A small class-conditioned image diffusion model, trained from scratch: 32-pixel images.
Rows from block 7, named by matrix and row number. Each number is 200 + 30 x the weight over its row's rms, rounded and kept within 0 to 999. All counts start at 0. After the name is the row's rms in percent of the matrix's.
# short0: shortcut pointwise conv (model.decb.0.0.short.0.weight, 128x256x1x1), inputs 0-127
short0.56,103,202,200,200,200,215,200,200,200,215,200,200,200,192,200,200,213,200,200,210,183,215,200,196,200,200,200,210,200,203,200,213,200,200,200,199,198,220,192,197,200,183,200,222,200,213,200,200,200,185,186,200,200,200,195,200,184,221,200,205,194,196,191,207,200,200,208,186,200,193,191,192,200,193,200,197,200,201,202,190,200,205,210,200,190,173,200,200,204,200,200,197,200,189,200,200,200,187,200,189,200,184,198,200,200,199,200,185,202,200,200,206,202,195,194,200,200,181,226,200,200,200,200,200,210,200,210,221,189
short0.57,079,200,179,184,190,200,217,200,191,219,191,182,200,173,200,200,186,200,193,165,205,158,205,200,200,218,184,160,198,210,249,213,238,200,200,185,200,229,203,201,171,180,200,200,202,230,231,196,204,215,200,200,194,161,200,202,220,215,200,199,200,200,194,200,200,200,227,241,208,218,167,198,193,214,220,201,177,200,200,200,207,199,176,228,228,201,220,200,200,200,200,195,200,174,211,200,200,201,174,200,201,198,200,188,200,197,200,200,207,200,200,200,164,193,200,200,211,211,236,193,220,165,223,242,200,200,205,200,187
short0.58,084,200,207,199,231,175,200,200,191,220,239,195,200,184,200,200,208,200,200,195,200,179,215,205,200,206,201,200,200,200,200,189,188,196,212,183,177,187,198,200,200,204,200,184,188,170,188,195,200,217,205,198,200,171,200,200,200,200,200,210,200,184,195,200,200,150,200,200,200,197,200,238,200,163,214,215,209,200,223,173,202,185,147,203,215,200,200,195,222,234,200,200,200,200,201,220,156,227,200,212,195,221,209,197,185,207,186,200,189,219,218,200,200,200,200,175,187,195,210,233,200,216,200,242,200,200,184,177,174
short0.59,088,197,202,207,208,234,233,224,200,188,226,199,202,200,200,231,200,223,200,182,224,200,211,189,187,200,229,200,200,212,200,168,200,176,200,207,226,200,200,185,211,173,213,200,186,177,217,200,200,200,189,209,200,200,200,186,200,200,200,200,200,200,203,200,178,186,188,216,212,223,207,187,200,200,200,200,200,200,200,200,200,200,200,208,212,150,239,206,200,182,221,210,181,194,200,200,200,187,217,182,200,200,197,193,208,212,200,211,200,186,200,196,200,202,200,200,186,198,170,202,200,209,200,159,202,188,187,234,200
short0.60,069,200,208,188,196,200,173,200,209,200,207,226,186,239,193,181,200,200,178,189,200,223,200,200,216,200,200,200,200,200,212,215,200,200,200,200,200,155,230,249,212,222,200,204,200,200,200,217,200,200,245,146,194,200,176,232,237,200,162,219,197,200,209,174,177,200,200,230,236,208,161,200,183,200,200,148,200,200,200,219,226,238,247,197,213,230,200,181,200,245,200,200,216,227,163,200,200,217,200,200,167,200,215,200,242,200,200,207,200,200,197,200,200,200,200,224,200,203,207,200,230,200,159,167,200,221,204,200,204
short0.61,137,193,226,200,212,174,206,200,200,205,200,200,200,171,180,200,212,224,202,191,180,200,200,191,200,183,200,202,200,232,187,200,211,200,221,178,209,200,198,214,201,200,204,197,186,203,210,200,214,200,200,200,200,200,200,210,187,193,199,200,221,192,183,200,176,196,189,173,200,200,185,233,200,200,219,216,200,197,209,214,200,200,200,187,215,197,187,200,204,200,189,200,187,189,190,200,180,208,188,192,187,214,196,200,200,206,200,182,184,213,174,200,195,200,186,200,213,220,180,186,195,206,200,200,172,172,201,200,200
short0.62,130,200,200,200,200,200,195,209,200,200,200,200,200,206,200,200,208,194,212,206,211,200,200,206,200,193,200,200,192,201,185,209,194,194,200,191,198,209,200,200,197,200,200,201,210,200,202,200,195,201,197,189,195,200,200,200,200,184,196,192,199,200,200,198,200,189,200,200,200,215,204,200,200,200,204,200,203,206,200,200,205,200,197,215,200,200,215,201,190,199,203,200,209,196,209,212,208,210,200,200,205,200,212,200,189,218,214,200,197,194,200,211,196,206,200,200,209,203,200,217,200,200,197,200,194,194,200,200,200
short0.63,093,200,181,200,187,200,200,198,200,204,209,200,200,200,200,200,184,196,200,200,230,200,200,200,200,187,200,200,200,159,186,200,200,200,179,196,191,165,200,200,200,200,200,212,200,200,200,222,182,200,191,196,220,200,200,183,218,172,226,191,200,200,200,200,200,180,200,198,200,200,200,181,221,200,200,200,172,180,200,200,200,200,200,200,183,162,198,212,215,200,207,200,227,200,193,197,218,196,211,198,234,195,197,212,223,200,186,200,199,200,200,200,200,190,190,210,200,200,200,208,200,200,199,200,200,200,200,223,213
short0.64,071,230,207,202,209,200,214,200,200,192,172,188,200,200,200,171,200,209,200,200,220,184,237,206,221,200,200,137,200,200,163,181,200,200,200,200,223,193,200,200,210,200,178,200,223,200,179,200,196,207,200,200,200,200,189,200,193,173,224,200,200,200,200,238,200,215,168,200,148,200,171,202,203,200,205,200,200,200,200,195,200,200,200,186,232,200,200,181,200,200,187,225,188,200,213,174,200,148,200,216,200,213,200,200,167,200,200,160,161,200,200,193,200,216,200,197,206,204,179,200,200,200,200,209,160,200,214,200,212
short0.65,089,200,200,221,191,163,216,208,200,202,200,200,201,200,200,200,200,200,181,200,194,200,191,219,217,200,156,185,202,206,172,199,200,205,200,171,200,174,200,209,200,200,214,200,200,200,199,200,211,200,186,191,200,200,191,193,200,217,174,211,200,200,199,208,195,187,220,196,217,200,200,212,214,192,200,200,202,200,200,217,185,206,200,200,200,200,222,200,200,219,179,179,226,200,200,206,200,204,181,200,179,190,212,200,200,202,208,200,229,200,196,183,200,222,200,218,200,213,200,214,218,191,207,200,206,218,202,202,200
short0.66,083,194,235,200,200,259,213,215,218,200,205,199,169,209,200,200,196,206,224,200,205,200,200,202,183,200,196,200,215,236,200,183,224,168,200,200,200,189,200,169,200,229,200,212,203,189,214,224,217,193,200,200,172,202,200,197,200,204,224,200,200,200,217,200,200,218,200,200,200,214,200,200,200,200,200,220,191,200,203,230,202,200,200,163,228,200,200,200,187,200,200,200,183,200,196,200,183,201,186,206,230,208,200,200,179,200,200,223,170,200,198,203,197,235,162,152,200,200,209,202,200,200,215,190,200,200,200,189,191
short0.67,079,216,213,219,236,200,256,216,200,200,193,242,210,200,200,224,236,200,238,200,200,161,189,215,166,200,165,204,200,244,234,200,200,231,207,208,200,200,200,200,204,216,200,200,184,181,184,188,193,219,176,200,200,180,200,201,200,238,200,200,200,198,200,200,197,232,207,193,182,200,189,200,206,200,200,200,222,213,200,215,154,200,220,211,222,200,169,225,193,200,232,195,157,213,200,211,143,187,160,188,204,204,200,195,178,163,211,162,200,200,211,224,153,200,181,200,184,220,170,200,200,186,200,239,174,241,176,202,187
short0.68,157,207,200,200,207,200,200,200,200,200,175,208,200,185,209,200,215,212,204,209,213,181,208,200,200,186,199,200,196,227,200,213,200,195,200,200,212,216,200,236,191,200,218,184,190,193,206,212,213,200,200,222,208,192,202,222,200,198,196,189,192,176,200,187,179,200,200,194,186,200,190,201,206,200,206,200,191,193,206,200,210,200,190,210,206,196,200,211,192,200,172,200,157,181,221,206,207,184,183,208,200,200,206,197,200,178,204,200,176,201,190,206,183,200,188,195,200,223,200,181,208,200,200,200,182,200,195,200,200
short0.69,077,182,200,209,204,210,191,225,200,200,170,200,229,257,181,200,200,178,238,200,215,225,178,210,200,226,200,216,200,239,200,200,200,219,200,165,208,190,165,200,234,168,200,200,200,200,205,200,207,200,200,200,200,220,203,200,200,200,200,200,200,216,200,200,200,180,204,182,207,200,211,204,200,187,224,200,215,221,177,231,200,201,200,200,177,200,200,200,226,189,200,198,200,225,211,200,191,229,200,200,193,200,192,192,206,221,221,200,239,182,197,229,200,200,207,200,200,200,200,200,208,234,224,202,200,200,200,238,200
short0.70,089,200,170,199,200,200,200,219,197,204,194,200,200,198,200,207,218,215,200,200,191,181,206,220,195,204,230,207,210,214,200,216,200,224,200,212,200,209,200,200,200,195,219,214,200,200,225,195,200,177,200,200,200,244,180,200,169,193,191,205,200,187,200,200,193,200,220,181,205,196,172,206,186,200,208,200,200,193,200,200,200,216,192,200,180,164,200,162,207,187,209,226,198,200,212,200,189,215,200,196,198,200,215,227,200,203,220,207,200,194,200,228,200,231,200,214,170,217,186,200,208,200,207,188,200,202,192,201,200
short0.71,084,210,200,200,204,200,200,200,200,200,190,200,202,202,214,218,199,200,216,189,200,200,200,197,189,200,200,192,200,200,232,194,200,215,239,200,200,200,194,188,200,179,208,184,226,200,200,196,181,169,190,200,200,200,185,221,169,224,200,219,200,200,200,227,200,223,211,199,200,162,200,200,200,186,200,200,200,200,188,187,200,200,187,200,200,200,174,200,190,200,168,185,163,206,202,175,200,200,200,224,199,200,200,200,200,176,218,183,200,199,200,200,200,205,200,200,200,221,200,166,200,200,200,210,200,200,201,220,187
short0.72,122,200,220,207,211,195,185,209,211,200,200,200,200,214,187,210,210,214,203,200,192,200,200,195,211,200,205,194,201,214,182,200,210,200,200,200,200,189,200,205,206,223,200,200,200,200,201,181,200,189,195,193,189,200,210,200,198,192,200,197,200,213,204,190,200,198,193,187,208,200,211,209,200,184,199,209,205,200,200,200,200,194,195,201,201,200,194,203,194,186,200,205,183,196,200,196,187,199,200,214,200,194,209,200,200,200,200,218,200,196,200,200,195,211,192,183,213,200,201,200,208,211,200,200,200,206,203,200,209
short0.73,084,200,212,200,218,193,200,205,184,219,200,200,210,174,190,206,200,200,204,169,192,196,194,200,166,240,190,201,200,237,191,200,211,200,217,200,191,209,200,223,190,195,191,200,200,166,212,200,200,198,200,200,200,184,179,200,200,200,207,202,180,182,200,200,198,200,200,180,224,191,172,200,200,200,232,215,219,200,172,182,187,224,186,207,214,200,225,200,179,200,184,181,174,209,205,200,199,202,200,200,204,207,249,200,193,186,200,219,187,208,200,215,180,200,200,200,200,231,195,200,200,200,182,183,213,200,200,200,207
short0.74,118,200,189,190,193,183,200,196,200,200,198,207,205,209,200,206,200,200,197,192,197,202,200,200,197,194,200,200,194,197,209,209,200,200,209,196,200,207,193,207,200,200,200,195,204,200,206,200,200,194,200,200,200,200,200,198,196,210,195,200,210,200,192,200,200,200,212,203,195,200,200,202,200,200,208,200,200,200,207,200,182,200,191,200,210,202,200,192,202,200,204,204,184,200,190,200,191,200,193,201,206,197,196,200,200,194,207,198,198,200,205,202,214,200,200,200,210,197,200,200,205,200,210,200,200,213,202,200,200
short0.75,118,198,216,208,200,203,206,200,200,200,226,209,206,225,200,200,203,200,183,200,212,230,184,196,209,224,208,200,214,200,195,185,202,200,200,226,178,169,218,200,200,222,200,190,204,200,179,183,210,192,194,187,193,220,204,200,216,218,208,228,213,201,200,200,216,175,180,200,216,197,200,200,200,212,198,186,194,199,211,190,200,193,200,200,207,206,219,200,200,200,200,211,211,200,174,194,200,213,203,200,172,189,187,201,230,226,201,181,209,200,209,189,212,200,209,200,209,191,200,219,197,214,200,188,200,212,190,196,200
short0.76,074,200,184,193,221,200,200,200,206,200,177,212,175,196,242,217,182,200,155,200,200,199,236,167,212,200,200,200,207,200,200,218,193,181,200,200,200,216,200,203,217,205,200,200,196,162,200,200,200,200,224,162,153,195,168,189,213,162,225,200,215,200,200,200,200,236,214,167,216,200,200,202,200,172,199,179,221,187,213,200,203,222,227,213,226,200,200,211,189,235,224,200,200,200,192,200,200,173,175,200,200,183,219,218,186,200,200,200,181,200,219,174,224,207,191,174,174,216,200,200,200,200,171,224,200,178,191,232,226
short0.77,102,200,197,200,215,200,200,200,184,200,210,200,200,209,213,200,200,200,208,200,200,200,200,200,190,188,200,200,189,200,200,218,191,214,200,203,199,187,194,194,200,200,200,200,204,195,200,206,191,200,207,192,200,181,200,204,200,194,187,200,210,186,212,197,200,200,193,197,186,200,200,200,200,200,200,209,200,204,200,200,195,200,208,184,196,200,200,189,200,183,211,200,200,208,200,200,200,222,200,198,200,200,203,209,191,203,200,215,187,184,200,211,185,213,200,200,200,192,200,200,201,200,209,200,223,200,200,200,200
short0.78,077,183,200,200,227,200,200,222,200,215,200,200,170,200,202,198,200,200,186,200,198,200,219,211,200,200,200,200,167,218,208,218,237,200,196,177,175,195,200,200,226,222,198,212,197,200,200,200,200,234,200,200,200,178,169,200,222,231,200,200,191,194,207,188,185,203,167,200,200,200,200,226,205,200,193,200,236,185,200,200,194,181,200,201,235,220,220,232,197,236,200,218,223,180,212,206,198,200,200,226,200,196,213,220,200,209,189,200,177,200,200,200,197,187,185,200,200,189,203,200,240,228,202,215,200,200,163,221,200
short0.79,080,193,200,174,187,230,200,237,219,200,200,197,182,181,200,200,206,229,221,251,211,202,219,177,188,200,221,222,194,217,171,207,208,176,189,171,210,220,200,195,211,200,200,200,143,209,200,199,200,200,200,216,200,195,176,200,200,182,222,200,232,212,222,172,200,143,174,156,178,200,200,194,232,234,209,218,200,200,244,200,223,212,200,200,192,140,201,206,200,200,200,200,186,163,193,199,218,200,185,222,236,146,244,225,164,200,200,222,218,200,200,200,200,180,167,174,200,200,222,200,227,207,225,200,200,200,193,200,200
short0.80,081,200,200,209,212,200,200,200,200,200,230,200,200,218,232,186,179,194,171,200,195,200,191,200,235,208,197,200,220,202,205,191,200,198,191,200,231,173,200,185,220,219,213,200,200,222,200,205,200,200,200,185,183,222,200,200,200,156,200,177,216,200,167,200,208,191,208,199,200,197,213,186,213,200,207,182,200,200,200,234,200,200,177,197,211,209,186,200,234,197,183,197,200,181,187,220,224,200,233,190,194,181,168,213,216,200,197,242,200,200,200,200,200,200,200,168,209,200,213,231,199,208,191,200,200,200,222,201,200
short0.81,082,184,213,200,200,238,190,185,198,200,206,200,200,196,200,213,217,200,236,200,200,195,189,206,186,216,200,182,200,200,162,200,200,174,187,200,194,200,208,193,200,177,161,170,188,215,204,192,200,200,187,204,200,200,200,200,214,200,233,163,200,200,200,194,200,246,195,216,193,200,243,183,218,200,200,186,179,200,145,200,179,200,193,182,200,177,200,181,194,173,185,194,157,200,225,221,186,200,200,226,200,215,200,194,163,200,216,199,186,169,200,200,172,200,209,233,191,205,194,200,192,170,200,178,202,200,200,202,204